A small image classifier, trained from scratch: norm layernorm, num experts 64.
Rows from expert 7 of block 2, named by matrix and row number. Rows with one number belong to one neuron. Each number is 500 + 50 x the weight over its row's rms, rounded and kept within 0 to 999. All counts start at 0. Numbers have three digits each. After the name is the row's rms in percent of the matrix's.
# up: expert up (model.blocks.2.mlp.up, 64x160x160), inputs 0-79
# down: expert down (model.blocks.2.mlp.down, 64x160x160, transposed), outputs 0-79
up.78 094:538477462388571532511518542414457427493426513568519523499503488530480444502506480577500524506566545445566407562542468463524523629498488431502447463544514496518533531484566580522460507456465581480529528538529525563541456493491518500561539582
down.78 088:518478530473410491519566458501469484522500540597451511474479440480545399548541529546546538608476502515515505435545447557563424488494553511467489486567387521499443514539516464618511423556517541498444411481387456549387458580496497478580533525
up.79 114:484625498487535490508520532592429465476490490416552486503486473462510594550390449479523491556496497481440485484568611477516534408543549560489556493478511554508607480454494495491523500456476458428521462480396571491452426556555470528556492506
down.79 123:474568622535573461486419515498510575473500533467424585367536554539485477470461503544492570548495520477518433530522498519425449496550455471515515533495558517543489421481445551466482566476463436389502525528590467432495562459436454483531501498
up.80 093:541483507430546446519550429540518549525535557423474470474459444548435516580561470368402445486561404452496524534512452476520519595574410511496466502515470533501616509445547477476480500478492504432550530552448524494484435541561521478424425503
down.80 103:479444515579484427478518593499575552442441590502570517568463475559548420452549497444497585564432513573550443537480477483504444480437619539378473451441486447499440447501477542552584477590438469500456501583490509402477578410553513490533598561
up.81 097:431482454432569497507486467403543503441500570459510517521534544480414471565449480449471575513486511525560612476474593480530473618547469474455474472408520520526569479443559486575431508525452529502576527513551405544456519529611507503536574548
down.81 091:594381477581476505575472469472550521479529538628421580438530424452418451391567555545513531489518420450476509480449487588478592516524511481505497490577494486438505503503472477450499497484471500573507552542478480542425531640550469495477488393
up.82 091:524458489481476382450518504508453564467480507439505537517518551492578461504524521435567541524461460517443488476593567437504542458539510496457477492597443442565544502423502497504454471500558534516567592501524443462443539469530579495437535499
down.82 086:536546469527510444480530520473510454501556551502546490518515459466463545497506405453557470505485470470571460546557448563427569582478583528618533576554456508525432481501526539496467469530429576403480497520516513508466417537504486489441506414
up.83 107:461498518557559577462462475533447521494465478483502446466490544508499485531478525570555460398555449392529512579483541470528522557454479377518480600512506575484484458435462504451552477646442509488467376488492470471602614465409524492573543572
down.83 102:508453478541596457440489510478453583480425507550488483454522523575525537468464568409339481473532483546493475461535450499482491435526427489503473435583583541563541504491647357483520529481548429493565470547545535434451433552494556463525508452
up.84 099:485536557397475517479451505481585488442502582510497469541448500472528378507394488572509529485390509565415446509480523502496439545552415447496456599527424386495541408469472573502509515648534499474490467488409575500559426451466484492514516500
down.84 103:508545425510574491417546546584478468555430484463385494392449523382515458519471492528480407596538534614536585478481560497492538473496427436540586518522487516570443538467488433430593432484512516525542431507512527421498513508528504403572492458
up.85 114:425495461488520436462473485488512456516471554440497537531470481522502490549536506587605503533608554502548617489554502520512466591473460486524486478534435544468513470428386467603382516575488526421483533527414380488540472414445511477464449528
down.85 111:457517519495507585475525537547480592447421526535482482566443483457549422483440526454578498449508519583396407504395415574528524482520465495508563544434500560449421513547478474530639508433572539475530541550522519511533422587494513536540464479
up.86 114:510568409468471448557453444470557551559495505502545481429516546532525479531465550576417444526470408434573507580455508527520513423415459429602516388504508467464484453410492474512431520501596464467498516497452576536544569508587552473597441598
down.86 119:454450543504600466383564462482442508431543444477412517516506517425503503468414511531495488517529455599535444454473434487563470448560549446523527584425497455494578613550473462465541490524514527504484489454507482492470450470477454463510569459
up.87 105:546463423495394587499487443494596540493521406572479523468515508517497614482498523461523537499484462568395549423478464440520554557530523481536504553450538479368444462553504495615601512462529525495519458540552471579490515512463518490562528496
down.87 112:597508462554498594463495508459552473431512515440424421429458561452485437491572438463508484518449508505488580521475528481546524529481495444537440442503535498462452520479419544515515495517512465585512538515445510497567612467612467563492438550
up.88 067:465501404505476525525502503527547567538473495607473454482434450507498442541491504460403491447517635493597556417550506479508491544504524509491436554512503474480511450537462486560440489529477540467519450523493416502556472572498464474500515406
down.88 071:516501432469495353542439534488524552494549538430510461508365536499516527476445402596525488513609630460388536496469436511485385601500610463538561463483593428500452517540520417508482588459503408491443501535515520529558469531463582508548502472
up.89 105:477583481583520485541576498429563507531513521482531462501475451496498504457561540581547466510534579524501557608594502478493497438509477500563425409481536534464417483523495344616578505501525554520499598468484439507451529475523468499492552469
down.89 112:517513549469498542478480531563560508481523455483442500542427535507503518540435522493490465418536500531478524497487393540553548499516576466524416542459467476445569494465474489426486496515589491470538477583531447451555536453522519652434513447
up.90 115:431494405575476466464473535489460431507510527334509507499561437531495567601519467552494563451535548496539436558553526485504526459485462491516583524525526579478405457466488490558521511445497491470619585517539671493557499526449500527548500482
down.90 108:491568504385446484354524412444537510513565538569450558611513516503519432395417520549472495502520522540413536512535467473479525434503492438478526518576446460431561517459598550536552463526474506525539611470513438591383493507477532424561479569
up.91 099:475526509486522521475570480382510538495479570496505532494497523510513498464511412521475507492426557489504574558536530482454539405461466461464524575453506413445547534504544407463456517549454474559436594480397386495565523515520513513422463470
down.91 106:521444557644519518426484625466514480512430501525580399396423578448548570457606449461464580398476548474418508455507539523445556577586534479525484515490482506498509454487426570509528482571607508455517431491525510495423478502536485502470489371
up.92 102:520492509505448568495489538525621528480510441427483498499506597519476474505584601481565446534479581566356481498491535478528516505460514517547525379527519532523481562511567460510448516546500475501543399493443426435529529515478479496548497542
down.92 101:543448565466415455521544494453474541636475450435496548427475529524452547406499510413520552531457579481430479495494501472482513533548462464488462504573421500440582620547482545530488560475510393446465596591453565412480534486521495442507479432
up.93 094:510438479471491592476484438519518561522515497474517522469475559482584628423465573450513496595500495584542502434560542451513479481498451511477504414503502431466527513501453497484546498579510538491448436515570532517490500524430507487472523498
down.93 092:466577606479556613538543437380444441440440528485505511443501481512502523454452518522508588552471562506566523479543481617465451476553415568495527523473494521449491523571509445461446569462461527531472528498544442531499470510505456496468527541
up.94 069:539474488487446474474473467481534443475545499620470511452518557521527567468471462508482588622529487610525450602504524508487528507486539518524475412504480559449473535501554434471489465584484600398466514504563574517489559487499521517647409451
down.94 071:414539636518569571446489442471563493466576534497458535532477478477509538564539340585418509485441448514508482489619508604456519540466511491452531545525453492530472521506459479532571555484597466465452536493475484621556509495395476528475515548
up.95 094:522567448510587474468500539535407532526515511440491494485520434525490542493559486623502532545567540444440452515469467515484520381436509512398454598410550584567387570523441464525479509550466474364491437543327471467487522532547467496414566406
down.95 101:446453544521537489481594448503437443486474457535558430471510501549509582520484447565440510496457573483488458494457410462497459452443469597526504437480521465547456592529506463512396453444516532504492601471500571592469425516496502477462452588
up.96 085:533468515506482621521433481530490379422513457505480517508489530513461516426531423569486492481545485639471546517511550526514473450399498532607492510501395567467531439448544550493578451453504444456506466493539536506537446520428511480345510492
down.96 083:431477366533523550456443502370482508473543483505544465521542556556420566513498557401525532540370371613511534499451486463497483525539473453494519453506502507532496542532499475478464535471408456470536533550519463552592503539444529538518453502
up.97 094:432500434613594478506486520503531611563490504518475469470537483537473467482576497574461450485515511532375491500439529404490470428518534502459606601488485548436441516393501537506547474546561504535529481502500556495433410603451516495533511462
down.97 094:539499485549556558499530584533431532529478459462544453550477469498463569432476574501484479546575538530519538559420502482511516567470563541506398475497504464475429522458496411604529519447455463513473438464591522508580519431492489508522446561
up.98 101:458484531498365430493459494482412559429561575573484485555524476484544529408464520567511435488450520576561534545581508498496533495511514502556514474454523498536570482552538518405500517501513490528506361472478593445415357463497548500501482448
down.98 107:465438507458486454533530515443425486495575538499530461459613404521437471557507450498508561520506401520548526566616558530453620512524404395398425496512605553538474579422536504537563439574486446507464516543532460454540526493518523482482538376
up.99 098:390549488552514465455464564508499470556520461477508508468507562536454575458518486558460521521460534522465559408503485516492524476655461494485539457567492514447422560473493566503604509453480491484483448516512468498589578484414484499469465552
down.99 107:505493487523513494550522546414532466494484526468546457443527522442491530489499532460459491545475463490455468472545491436439527454513595543462480478405482498553569527382518488593427492524463422540546520507546465555505559440495513554415601611
up.100 105:497490518462530484510441529439412567454505560477440495438503476510494603491528524484456473499440485551534524502471539504496501518562401466522492413472471534538494461524481489612559505485452556554507446512610595464433571522509524485447527378
down.100 104:519503590566503442502529442512495500604382476556504497543473505494517526565499473544518494511418541415465545461434460541399474496582500394461597493510498539545541376572464581500496504507500432495471483442519514454497459545519459566491437562
up.101 090:573471497389486479532521532397442457538556655514523574504547451487551492488470525483524585512446562498487515482558543500504491504533467425470515507525361538545464459554464554468514473516557542616451577462535498498554499398432515473388543477
down.101 090:522547476558526497370553526456528531527407428562506499513525511475478486500507512512437452498478412535468523462528556534495421470557500437449473550484582513412360495382535450436482490465482523405522489541457427506400524547521592462545455413
up.102 106:526406523449508547484627415458483514535494385547537527445546562487482524454636499492438570439577513444538507522494491515496475602540494554477474547495450434504472532486521462604552498480479508390559470488495561484598518464569516542494503476
down.102 104:469521463520461512435460569476507469485583436440447511431520418511488515509615466577465530432504548414485497478566502516472531461427509471468497590508460460506463456525500513564557413466526429522456581366535585519439557594539453563526539542
up.103 100:598483487528532580503409533552562474538469539442510567525479404508462453554462483403397462474496523582531500501484523512500474602492449538462543478444523528383545492433413393515478480425555444478550495493490551519557499447582497540424527562
down.103 100:603520515578420599559489473500547546459560523525476389574488570504455553479525530500371506459523392479344504501469494560554493521476491477549466436488524517534577521524582537506464482463512501606539534553494531516493481533469478595419538521
up.104 100:407349419554582442496609510421516544471516530503471484520471522555518412457565566446494563546602636543474495500479540458539539506529539521522438567486594439468467501434528442466454516446522558496475545481408491465462465467482479543540482470
down.104 097:550544490520424519413515522389490507558533410456449548458471586408472549499501483574437589518534522553470485455474479480424581437488548508494564529452381463525473558537530514652506542489488517557533423461426544505474575469532533476540546523
up.105 105:449522557515465375462483511604463501530483465554485488502474503516507432490454566474446430508486437494511462577507500568532514420607495502529538508466570559521476502574569556504449550474436504468549515499481508465498410542560489539383483357
down.105 099:455473504551492465529490545421543506443538378521512516413605519541504457648478435581549549565565524493426549483403499505392521488482459421470516533562518461460507522492521495480533437503442501494547455428415483570480561492475494538398499507
up.106 098:494481544561450531484524468556484458451490528498493481475511559522478417445542516437574501509494452544450583554502493522542489469503486377491591556511467554613484535539528499481521487531509349424501554478526420510478582510461489479417486509
down.106 099:508460600470531532482472444421555536544445561579557537488502582486492507474497516529488564544409402467503489456527537579550497568490442549473460545380482511477507502488438415536514456464454501442472575485634457486542475563573407490455490400
up.107 100:505560505484557537476516443531507467483513429623517496501506538477560576555535568564522439613539534559512449544513476470490509522492526479459527475545481494463492466437499466522557496518556453550532320555572519513541505413442424544583481549
down.107 106:506441484465554460499541415464478463510454520459521553418523478423475475382501511462488555545525504486525517518458527572516506559454432515417523513537511540479521639513507464549512567420577519502560595605520586517478525483458528470474513564
up.108 106:491461527536529477501486461461546523471470535560465544447490529518464456459533453556477456519405524593499475452505538516504479454525630581543549542525484488406601466492541428553457463586492472544446449471454478447489571528500485524423523527
down.108 110:417557542434469540551614465509508554482468586427479539455423583483472548552464436541557561450536416414511570457516490462545509534554484503501527455502530517496518486462514425607550604452451427533533481455570575504518445459507425543458525517
up.109 102:515584571419493523482440521443471518492507439398485497492513530531458446432395427524493568506504426447546548501472562494469516419554402427497527447539553439560450412514510424548471464534466498411531464478379519550441512478506493510530463502
down.109 102:435477517456482437519548513521523467549442507519464431541471475476457547423417465511447499637444477554472438434551414509385580494570447495461530563555543454461530505506464541369492501545484503468461529437495489530455448505464567468509548525
up.110 099:541524524527544474537475447406467493571511540623517490572520530489417519505541486563409561470398500459524397504536469467529514549641549597501539597503469409507445542482512505566604451570444478412456567556562471525467431534556505490503492484
down.110 101:561528573435435550501518584549553409470447473476497527494526519486482488459599539555410496484613445457483550537517554470533571531496432429561536454492600569476503458541492529571444480486555441534474445532550491432513481543458551577463479467
up.111 110:509562481496479501537409592577419452456491469590497549455462529479403445457555438513518492456511499594464530532546526460475453522479471458594507554505562605482548509445467423468525520420461542488500576506546432472449398536474453531404538473
down.111 098:509504557476517480567535524493436548441500457560507462552583534434570573526444514450464523504513568473505542507424481587480561566536521437485468521447510483463534518524429563564451442508455572447513582602454463519512514518480526535498475572
up.112 124:480531537471527475505533512460365480453484484488479564478486536510445518467445508561460464461415563374506447549516533502461501529520505580493570604544511523548511643444573459464540530466485539543509570532565439556568468429503482523421518539
down.112 114:503519436589505503487487451450533509384506577622466501551518598492513596544532477580535462539588534534488500444564541521514528488453535479503499426534498476486484513581504482447494476469561510522497545453489594485359385490445576535548448449
up.113 102:466577533557556525532575489518516503543505564348469519508502456471545451487489475423518515479495587411455497549551480564510505497429530481444543456453554452561492543537441399473543526569395486460501513513645511465530464516377546490482453516
down.113 102:472473556440443433446541518445558484565519461505424558532573521564489482508562487500572497565525430459469492468451516498532451468471506516560447500508471445478560471470507415456579588577588572506568497491524477435471544500532493508553476540
up.114 107:474571429530460497499455471567421474458471416546474477496462457501532491455535566602420420621540469494470485557512534456490519488445479455508542608463579500476520512563538451462550521464539524547503458471499503501541545487495475540508512585
down.114 101:489527526488511452501555483484451562499452392603412544454521538582533537437496498439458573456488573460479498617463449549566494576521479531474543521561557537435490512412519521477433491536563466484405613496479552554377505536484542486414498552
up.115 066:457536543477589455538576524425484548477545546523484545538526522503508491520459470567560485440485374498440537463527550469517465441488440529570493498403436433559504507577448483545519460537460527586510547520557388459492450549540518526494511567
down.115 065:545538556415551465446481455447487516569457449508526440468407380462482505580554509490523449459532528558539472487446545390499559430451486445416481519465562523534588453524592555568550520464533505562461423519464366522591509558449480525607509521
up.116 096:411553457489535495509438468512467541529475497528512553526496504512601463490479455582537412461585606511427459571441525440467513483450489523504570485414463547541541404486458471585475515581470572547504596487424493469547426571461486477500470497
down.116 087:510499503475558565443509507583497613542587445504506518459576584500429402481488451504484570454481550488539576534490463536579476433532402527470386475480487579554468550528508574518539453519530516446530498507539465410513507564456599472459430528
up.117 119:423443519480607512453564436461394477556538537400503453483519483529525532534546555552581569541487560442581572480493462493520508514532402448407524526480516572601555574431468486498498529507477514457379440504505468503592526502569559504400499496
down.117 115:487453509502490596472505486444469517456436487592572519568552371514480533518489445499550558497555498554427463507556499450413582465531429467631424555468481474398501452533506537505399559519532488476556530551489536427436466527493460598441489422
up.118 106:472543446606574499482451501475469493436528418500498537481520538467504418489485438473517435585532475453443505544522364488479486549463612564496524469511522567383539570531458520481532481589513459441539454477497476499477489427465471545523520512
down.118 106:485483525488480484537506493515516541487517488482495582415503486524596474427539436442473485465485538542525479456459602583523491486466485565455459439453522550574354550511548470511447570545404540548490514417502524552463471491425553479519566469
up.119 098:420455512503495503490453488539490458513522352515517538532487533486431459519497483528406393523448451399546511479485411464507514576418442507516527599482464486499488498600510521501485483449490511464479455540426383490436503534542490499511503532
down.119 096:490457537495528453530487641515541601467485433480474406451514453477532469408475491567530529506519551553515583451534498518578537580514425486531541448504564432463475506588539548395492464477472479496527512545506559514406456503462441499540533337
up.120 105:423464560522534403518402506475516537530528466497558499431496523502551508496509577492515563571536487475523452485536488501485507541481507423505516485437543511546458476492580463605369468492560509541474430532453403448547556562497517478460492529
down.120 110:466533539509513495561578497526601471509481505560529509433497461540470426507446463504453382537468477490426467531443434448569496391536589530463425588479590535505419517567534427513490538485470501469520596513524558542528494491623472448525509441
up.121 093:600516440570555441523432522529511435487463422487475476516508540504545509499514540535414585606551478637604439552551431472499394518549431441474473558489493565451530563486459525436512506516450462567463505520486483462546439445537513473492516490
down.121 094:506570473426464518438528526580473605531497504553537536489593409481450502433564476505503467431407478545553483496476514450572574488517486462491531575491481485361534536572518481511481586579433468551414472576483421525495469502430461448464480460
up.122 102:466584412408498401494566575482428504584507552565493498469482447480572527514457489494519474429587542548453402553522472515515509503507468545456490539513476494404435446534488575511497453483485494427535411486409460464552525645463512507499502451
down.122 095:484539516549521543487575491500467575627559430542541466433533539449546487458480461422491454552572573540495499527516450418452488436381476536508553457566432575572525558467479477452450478471491433500452509531481543408466560415529592483541538521
up.123 092:591495494498437545501429536507458568657492488527535503523517455469560483518533424567515556470494529538643467424524452454518488580544593420495466425464493552528637449505464468477604504526522525440514459516476523500625447492458527521497501507
down.123 094:407423588412480553425511468467532604504574508462566476417487567467425450474406463443517509536562499535502500496467490462552433441590374473531438535488530545510490496481611479584503464549496458512512441508442513502566474555543522443405543485
up.124 110:502320455445449440518607629521458472435489499539517473483493512496500491494529506423508439461529456370537506453553454505500501419417517593497488565461467567519435562449488427431637532468520567484490457515511500523541522470485503475382546443
down.124 113:570481530486546513427476554462578442470532547516522581466562544564475609485407534548460456346506522536512441466534470537444537611472492519539529424539508436458452510548578477487420489563427399504574368527464501544445430568444504564454462453
up.125 107:424541509518558542474441471409465456526494537515508492468484544490477494507562503510446617468519565532614525512435507488528532453597525554450567500587502584572524500507414478587511473541508531570437491491502557513610485433455453449552497586
down.125 103:507551475518482456524517523545425594469435496531509517484427488495506492438508422509557490543484538547568639494500412519502496494418436548481507553513383617441476470405489536542525471528518595569563496438471494459452518511476527567514479453
up.126 112:493491563512501503524526518569520485413487522396522486519515474507533557472503464360477497538612440587468495470431414519475509518534495551589494509562495507473441532524445392563484487514487473524579451503569594512516439498535526488626473447
down.126 110:471518533534416464488465448391496544546569432549500500534462341481578522574451440501472547505448552534533561494516472510470530487419539510519487597472476511548440487498498527529476488484410484514478467516482443494620583419478509482553502540
up.127 087:466559505541487515458426509353459469396536518587498460460490434513450453500434531428517422437575558489465529478556489468528505557567601501538497432444482500429536432501514440474431468539522446577497520504483553496572459518482508505534567543
down.127 098:599462493516474494486511543559455472560509412485492477428413551477512511482538505459519497513595565348463518508495561564552490543548497439497483443535503562502485498516421472477575446515467497473539427523512634486561509526559564437483536432
up.128 077:523490406431558418546438506472575431633530426641532492479509522499470408523575538487431435464434590466458500580473494528466432512522540550527463570500509541469584542512401502548481488604499514475518490519570470506435496446590462526560579412
down.128 082:493497510471533513481482559545536603558473572485560509482485537646477519516445508571442481512503507480433519536467543428449514523445506494492562519546503501511513506496497494523441600406496389513550459390542407589541510531408489569538495511
up.129 093:544547533486613607501594460519514423462457457477523474475510350492511458545457507446412623458492528504380481461526429482491549518526445556414503529554424503450527511413559526498555546566540507508543451474363478508425469471456484462557456476
down.129 089:496468505535458608497448508492622462477394480501378503461522504430528518464604521469470531536513613562597491528493520478462543575456458501535491564471432492458459563428519513536546525456452501622433441478463485438512536446465458509436472484
up.130 117:567521490520486542511464450470387476436525532498516525519470533471540531482566485470519498527439590503609534579527433481465481584575531526466577532480484509527574538453562461573448512422536477499462547497494538509526444439547480479475466464
down.130 110:473507496482530571583427488463530603490550514541439405447461549569520554551454531387529551381518519539460604430456501451519482498564512487597498469530523529449525546430490514428574465572507608454578496441454536553567515519498603508521521404
up.131 105:481552439493463474500399525588515508485536544381514498489495490506462491497556572420517528438635567528493542499491433492479519523492461433573430454493546588579483444527447489382536478489452478566503506486564533490485486475464460530490481503
down.131 110:420529525513410487474589494446515540494365457552532521546607413530565500514534529450515496498392507535519503499498423482429554433553459599445486494430498486526532493580522539519495594490452495535463571523479433404553525481453452465443454534
up.132 096:582466509460509440512467538455447588595510541623528450495535474459499483448426437620503519451477501474502621500505487458479486547505509429465468570458444479531452689493537452451505427453503555472465508473461503479592423523505544500424526459
down.132 092:442588514469482504527509500423445546468519521556525554558569500443554526582443538480508510568505521519431465442468430512457577457584483586543479497489567445567514480583477443444544487519515492502422523485538477584455447442482520480526519527
up.133 076:506558453521537491530528448478548490663462576514497523534487463492544518503453522474509455495535560436515530561532487494487492494522460506465518557553455559507579459514461538465456495503599546412520537541556485520531516404466512477608554510
down.133 074:442430495513510510542513528534508513518458520520650426515523482461515446409497505579508511442447444448516484581472469525492584473498489465541499524547450536450512587455434460585488472522482435470446447588566552537471531585463547472474528490
up.134 096:441473481584434533563526558467627550442480523484472504499502490516538451535544502460476516465446511433485572547527508462485467562543480491542434434519486499573461556518498581567499480464554537510461467491481426494482429563533526489508480487
down.134 096:516494533471541475466435516472529409517470424466537400514528453480536472478472491523509427480573560419516531456529474633498459443494475497572494449549498459641469426534466492464506376522434410561512474511548522484507583470519531496574435429
up.135 105:504529417541529525503524468489518580501521456538482504459519462512516556481552474562438562501605577501589444499506442459487489479498567571462446490535536590496448535459461539442578514583493465493434540567408526529523485490508513505524519580
down.135 103:501563579464515472556556536534520484560528484544510525490450609439538495500487506494517490475517435563545542482603553476487466429475463572459445392508475588533508557526614469476474469452440479551501405568503462535369411514518560479516462471
up.136 104:469460461401507443493508482488428539547520478459452483526477423523407489510493478490573511502583527502528469631499445463492489516502554480527533617537578542504506426418566508432532537373486517446467446471559560535555569508488467513442510549
down.136 110:453469474485506447429476547508426554436518446572554545502496509446540510510465445463524488455388456511609461488536497471519446575435468557501501559483529507470478500479401562514463386567558492581537485520518489545597470425526462550465584444
up.137 111:485514543530448551492575459447477591450493538456546518509475474475496415527485561422541493513529422495552538508521558472527518544457513480481496594542502524511529442516534604529493512398449524534490473506611580542517408461502486499577479497
down.137 106:457531513565453434514566475463521444541557446594510554617507502433511496484450379491516529525529537491541568532602533532472444508453576459505450390429564555553498472492506520480513566431486550474553464524457467396521500546405525445441544527
up.138 099:462491520585526550475508562512448525434459448508549516513556544443485527538536555572502409531468497441369492438535454540506459443455504496396441533542475401509577418552593542491411523521535555486528504440507519526670559416485487521489535566
down.138 108:498619455561483444521477442517534513441470520521515440391502584534474580488490476397498469508569442395529540519476459517437435573559445519470515474507425564585492583455548413407531568558485490519529510434583561495467515428467447423528495412
up.139 114:461514438528555542457482480461565487407526534501480441515476501483479502580518481474517524423480516495586524624532467524492445538329592557496455472514433563515495420623420426405474511527509552459557513510452548456469475598506469548576538527
down.139 106:510538552590500479488564420559423521544559397446566467396473499400505523448441467599506538461548405485495567539570428440428598529476479473486484516536498479537554476462538458558575493483532507570429471549463545526503421535462499442442466493
up.140 108:444601433493531549562550544464609441587438550588537554512551506493606484534413566534542502452418579460502465455484537481533527395519544449513474582431465549550530519509528556476484509392552552503461530469601580461490474388583474517484460488
down.140 103:480456439534432532416516550450607512542537471511560473499401474520429428561446459518512539523622556542561520548427504522489478500394430568486462507473562527477521480454499471452449518539547524561538538501521553434400372619480542533510466432
up.141 080:535620359517465548535480532449503496480542537558512512455451456488486471534547514498527445455583503523541506517504403463513488458626516448530481497491551435508431494468451563434652518561574473562474598512502548489521568460481515509526490482
down.141 079:494460434499556428550554434538539546529510555563569555415503507523495527400486530482522452425483486487534443424454492482595570451415609522453389486511437582525561581474535409434478503506418597479530528517530521544617423470559490481507484556
up.142 110:518509443498502515503516493424490498501543487535518417492541561494555514576406499516432504448515499409526505518497508491476504419401525459582511513479505558493472469433486456495473508539479522387548345520506435502489511337499515528571509466
down.142 113:522549457527578512526518549503461439420504447483465510422427520500508525490493496455548525373461514492481592421457514524448488586509439510447565569539548475468468578564537507574522460413447431592508535438541502477377487524437489455495475453
up.143 085:472530559474417511498525468500516530550561548508530453455530425467554509493424497405517304531555482397515521636470494451530557481579451481483567502560463543440533512512489451567539501546537509460471487500630496575466530468476501489528503478
down.143 095:577579399514463498450483481547536576526449443479647389417574395497503495459516529474505476510510519488499526447457525594500413508472486514422534384454448499500521546526454507479517561466500446547522412493547509445506497514478507586484554498
up.144 090:592472463510560533516596516489361467455482480566531517543522491499480477495491477559534519520558489441624461451463536536446496489418540370531568530551534436470611467422476610591539512493476545444506508476601490506509580594539523485454495519
down.144 085:494524469539444543437416407379534472448488492556515522575601475408456490481461523500585504451581379593556444507583551525509578479562502553463431609517510439551549504485489499519514550456495532532470551460415484558546378545531474550494580467
up.145 103:536498587434481531505603433497520484514528603465424481487476587519501499498460411558541384421640541649522432496491369518517467531545578625518430516529485502430441524477519527444526496463437517580430482490491512475372434481400491507534479558
down.145 097:461474533561575557618538519569516520574487387407589540520553464541420492473541408505528569458505494551535601442509573466519476467534502397569451520479443488467434554481486473545493445460407526511455396517441461472564461448458574448448439481
up.146 108:493544488490541554512440454564470538488489550468475471503491455538584485524593572497482541583451552413520450577476523498520512614529467407370535399513431628565492468492575424510506469504457499531554522526577496517562593433467530450432523382
down.146 099:563548515470450604540501521538522529409489546496435570512489575549500507501540540524456457431385504434471464456615501502451487556464484522498399508444527448470464492623485555597529538530488543519489559511523428466503496567431487450441540539
up.147 104:526533460454439549501452502545489482609523410531524573503490533509533593434378425498535487515530520440564513513524504464535535457454420489581496488482540610592477466437513504532407463492523507529499402515376468506597477494521496474443513469
down.147 103:498489416498531460553497630576480483493508496529482434522502553500538428601439498434462484457423616448540467519458433471542461426528451534554490564509562493499400505534535525483424591582590579506424527518414497552499466529545510420532486466
up.148 114:536534472494512567509500524512528485499519517570527510494510479530402575483561471523514541447388384388500495537535494502516511481510512532523539361468506497540503482524631542547519490537503492539501414554630461494494436536478515520410481581
down.148 110:506467516459489573475490488531513415415485477515529498643454424549445562452551546576558483565418440477467487538652513535514500560489453484551480491538469530527552489538381489444509444549492613496581440478471543501445513446410504500446450519
up.149 097:462478471400480493493550460482563459586564561516549419480485523473456509472490448363554418461483434494457497494529462557494482549461438508501503577516538413474447471551545573587620511499559407398499504510430528433437475536536496550451481521
down.149 110:604464482482550480464516476454528483466533607514532479581558566490448469482474515481482581437456563538570527511533552414533512467500490506412512357485555496545500489449479447426525434426419594444516556538516581486541451556575517614492404490
up.150 118:514556508468459583479510544502451568474516513355530407561500453517459487454559493583540494533532490562439499547533515487465491453425513582481491411553540474489545462503473517526455515449499430538506409482619444482568471492470480530487569436
down.150 114:535580463476475520450471475486383544508609441397552475613413592542513416499542450506542502486452423409569555523537484650529489430473552541459523572495476485495530514548492491450531418482452496500416499480422522494464506440446491509462439486
up.151 087:591481496510466541507433503448448525437512400471459496473498564494502479532509581550477481576549561500434429564577537592514505386431478460568479406529551452564583392417402524564524506539521488462458518465501423519541560524496499451618558497
down.151 090:474462485555472519465538430483570486500532439587509521429503501478632551443428498544543475478490506554481488580477478518521457498502548471568474470577472522495577511511544381390504505517447468491520434492415564484532505416686439480409488425
up.152 094:535553576508559503550454530505478506477503520436481488457468434519586410464525519524587492437508416460525410480467545475492485505644545450497523474511571550442524580493446521512554487445523506437498387494552382532520536510486547478505442450
down.152 100:546500506549515588492585489567541471536491418542563514557518613545518534460595479620603435507600610493474473495553478494446574518498592436513483466479454406581540426547533461510527508550402455564386522421471473507561504490456520456405550614
up.153 118:459505507477424468533487582541528496583485490381492463450488458525482466461506576481441519514604498620483380465496650507511506528518518451550468538592466498501508507571477411497410505544498440513499427490541459556404522549444515474444514426
down.153 114:462480470470530470499483527450429602469511512466483431526537494634528493476534475533511487424452437495450593538468465582481463487468446465510559533405469566446461555508428533597384445526481413422480535568419557490451542588552457442526480478
up.154 090:434550544480477473520655499485603492507504523430464485523498467558519629516486503523477433504504508506519538424524449532494523476596526449522487503507539496410476566476506504521609501532533512523489534494474477465503424510496450499417493473
down.154 095:562484516498615439403473563442590330543468481432511486449441467539454483503543557472478467443473595560471523461606469503546454417477482548541488508418478506510508505496426533573449476454462519585547403478361536506477545475521475595435592480
up.155 103:410577472482525476511462533495499481527449451474524470573500489544536521609507499503479544470658445444457422525464559499477498447506491540490486475602440565477475516536537537460578506613537486505573515519609456501514615456527512520569500493
down.155 109:462513468569465529427380463489485525504447521494526569434559483494430606493489502516461394568464567510571538391487531512439525504505569476441479530419533476529566555464495505612535644387436467588493524456541531520501436476464492579555459495
up.156 117:504584458560514401488458495501522486435466494560530553535472503528541592455413487412393467520486476362525506525445553461548503432394569418478475479480489534583565517421518419350512482397515545567529494485543443453411450541455494521458473471
down.156 115:630553528571574549493421516482519473470504506600461488508465493524526537461405485519519545565494527504557520543457522486561461445420486521443481429453572445536572435571500524477479581577490551477520398513451498552385556510458529428429491453
up.157 083:497516511525461483523568495462486535542511583460518467486497454479500469580497625506417565468430503547458451525591439471485488417510549436526472463561461506516435495445405511531545453541500588450456471550503522454599515445491523489472488452
down.157 086:602481459523568464477444528479584485617548459467446545495573499496491444477456499559429437420496543456525581523582418514434545491475506433514493488532491521454581513494493445499415592467409469532490533529549444462529446480493548574478462426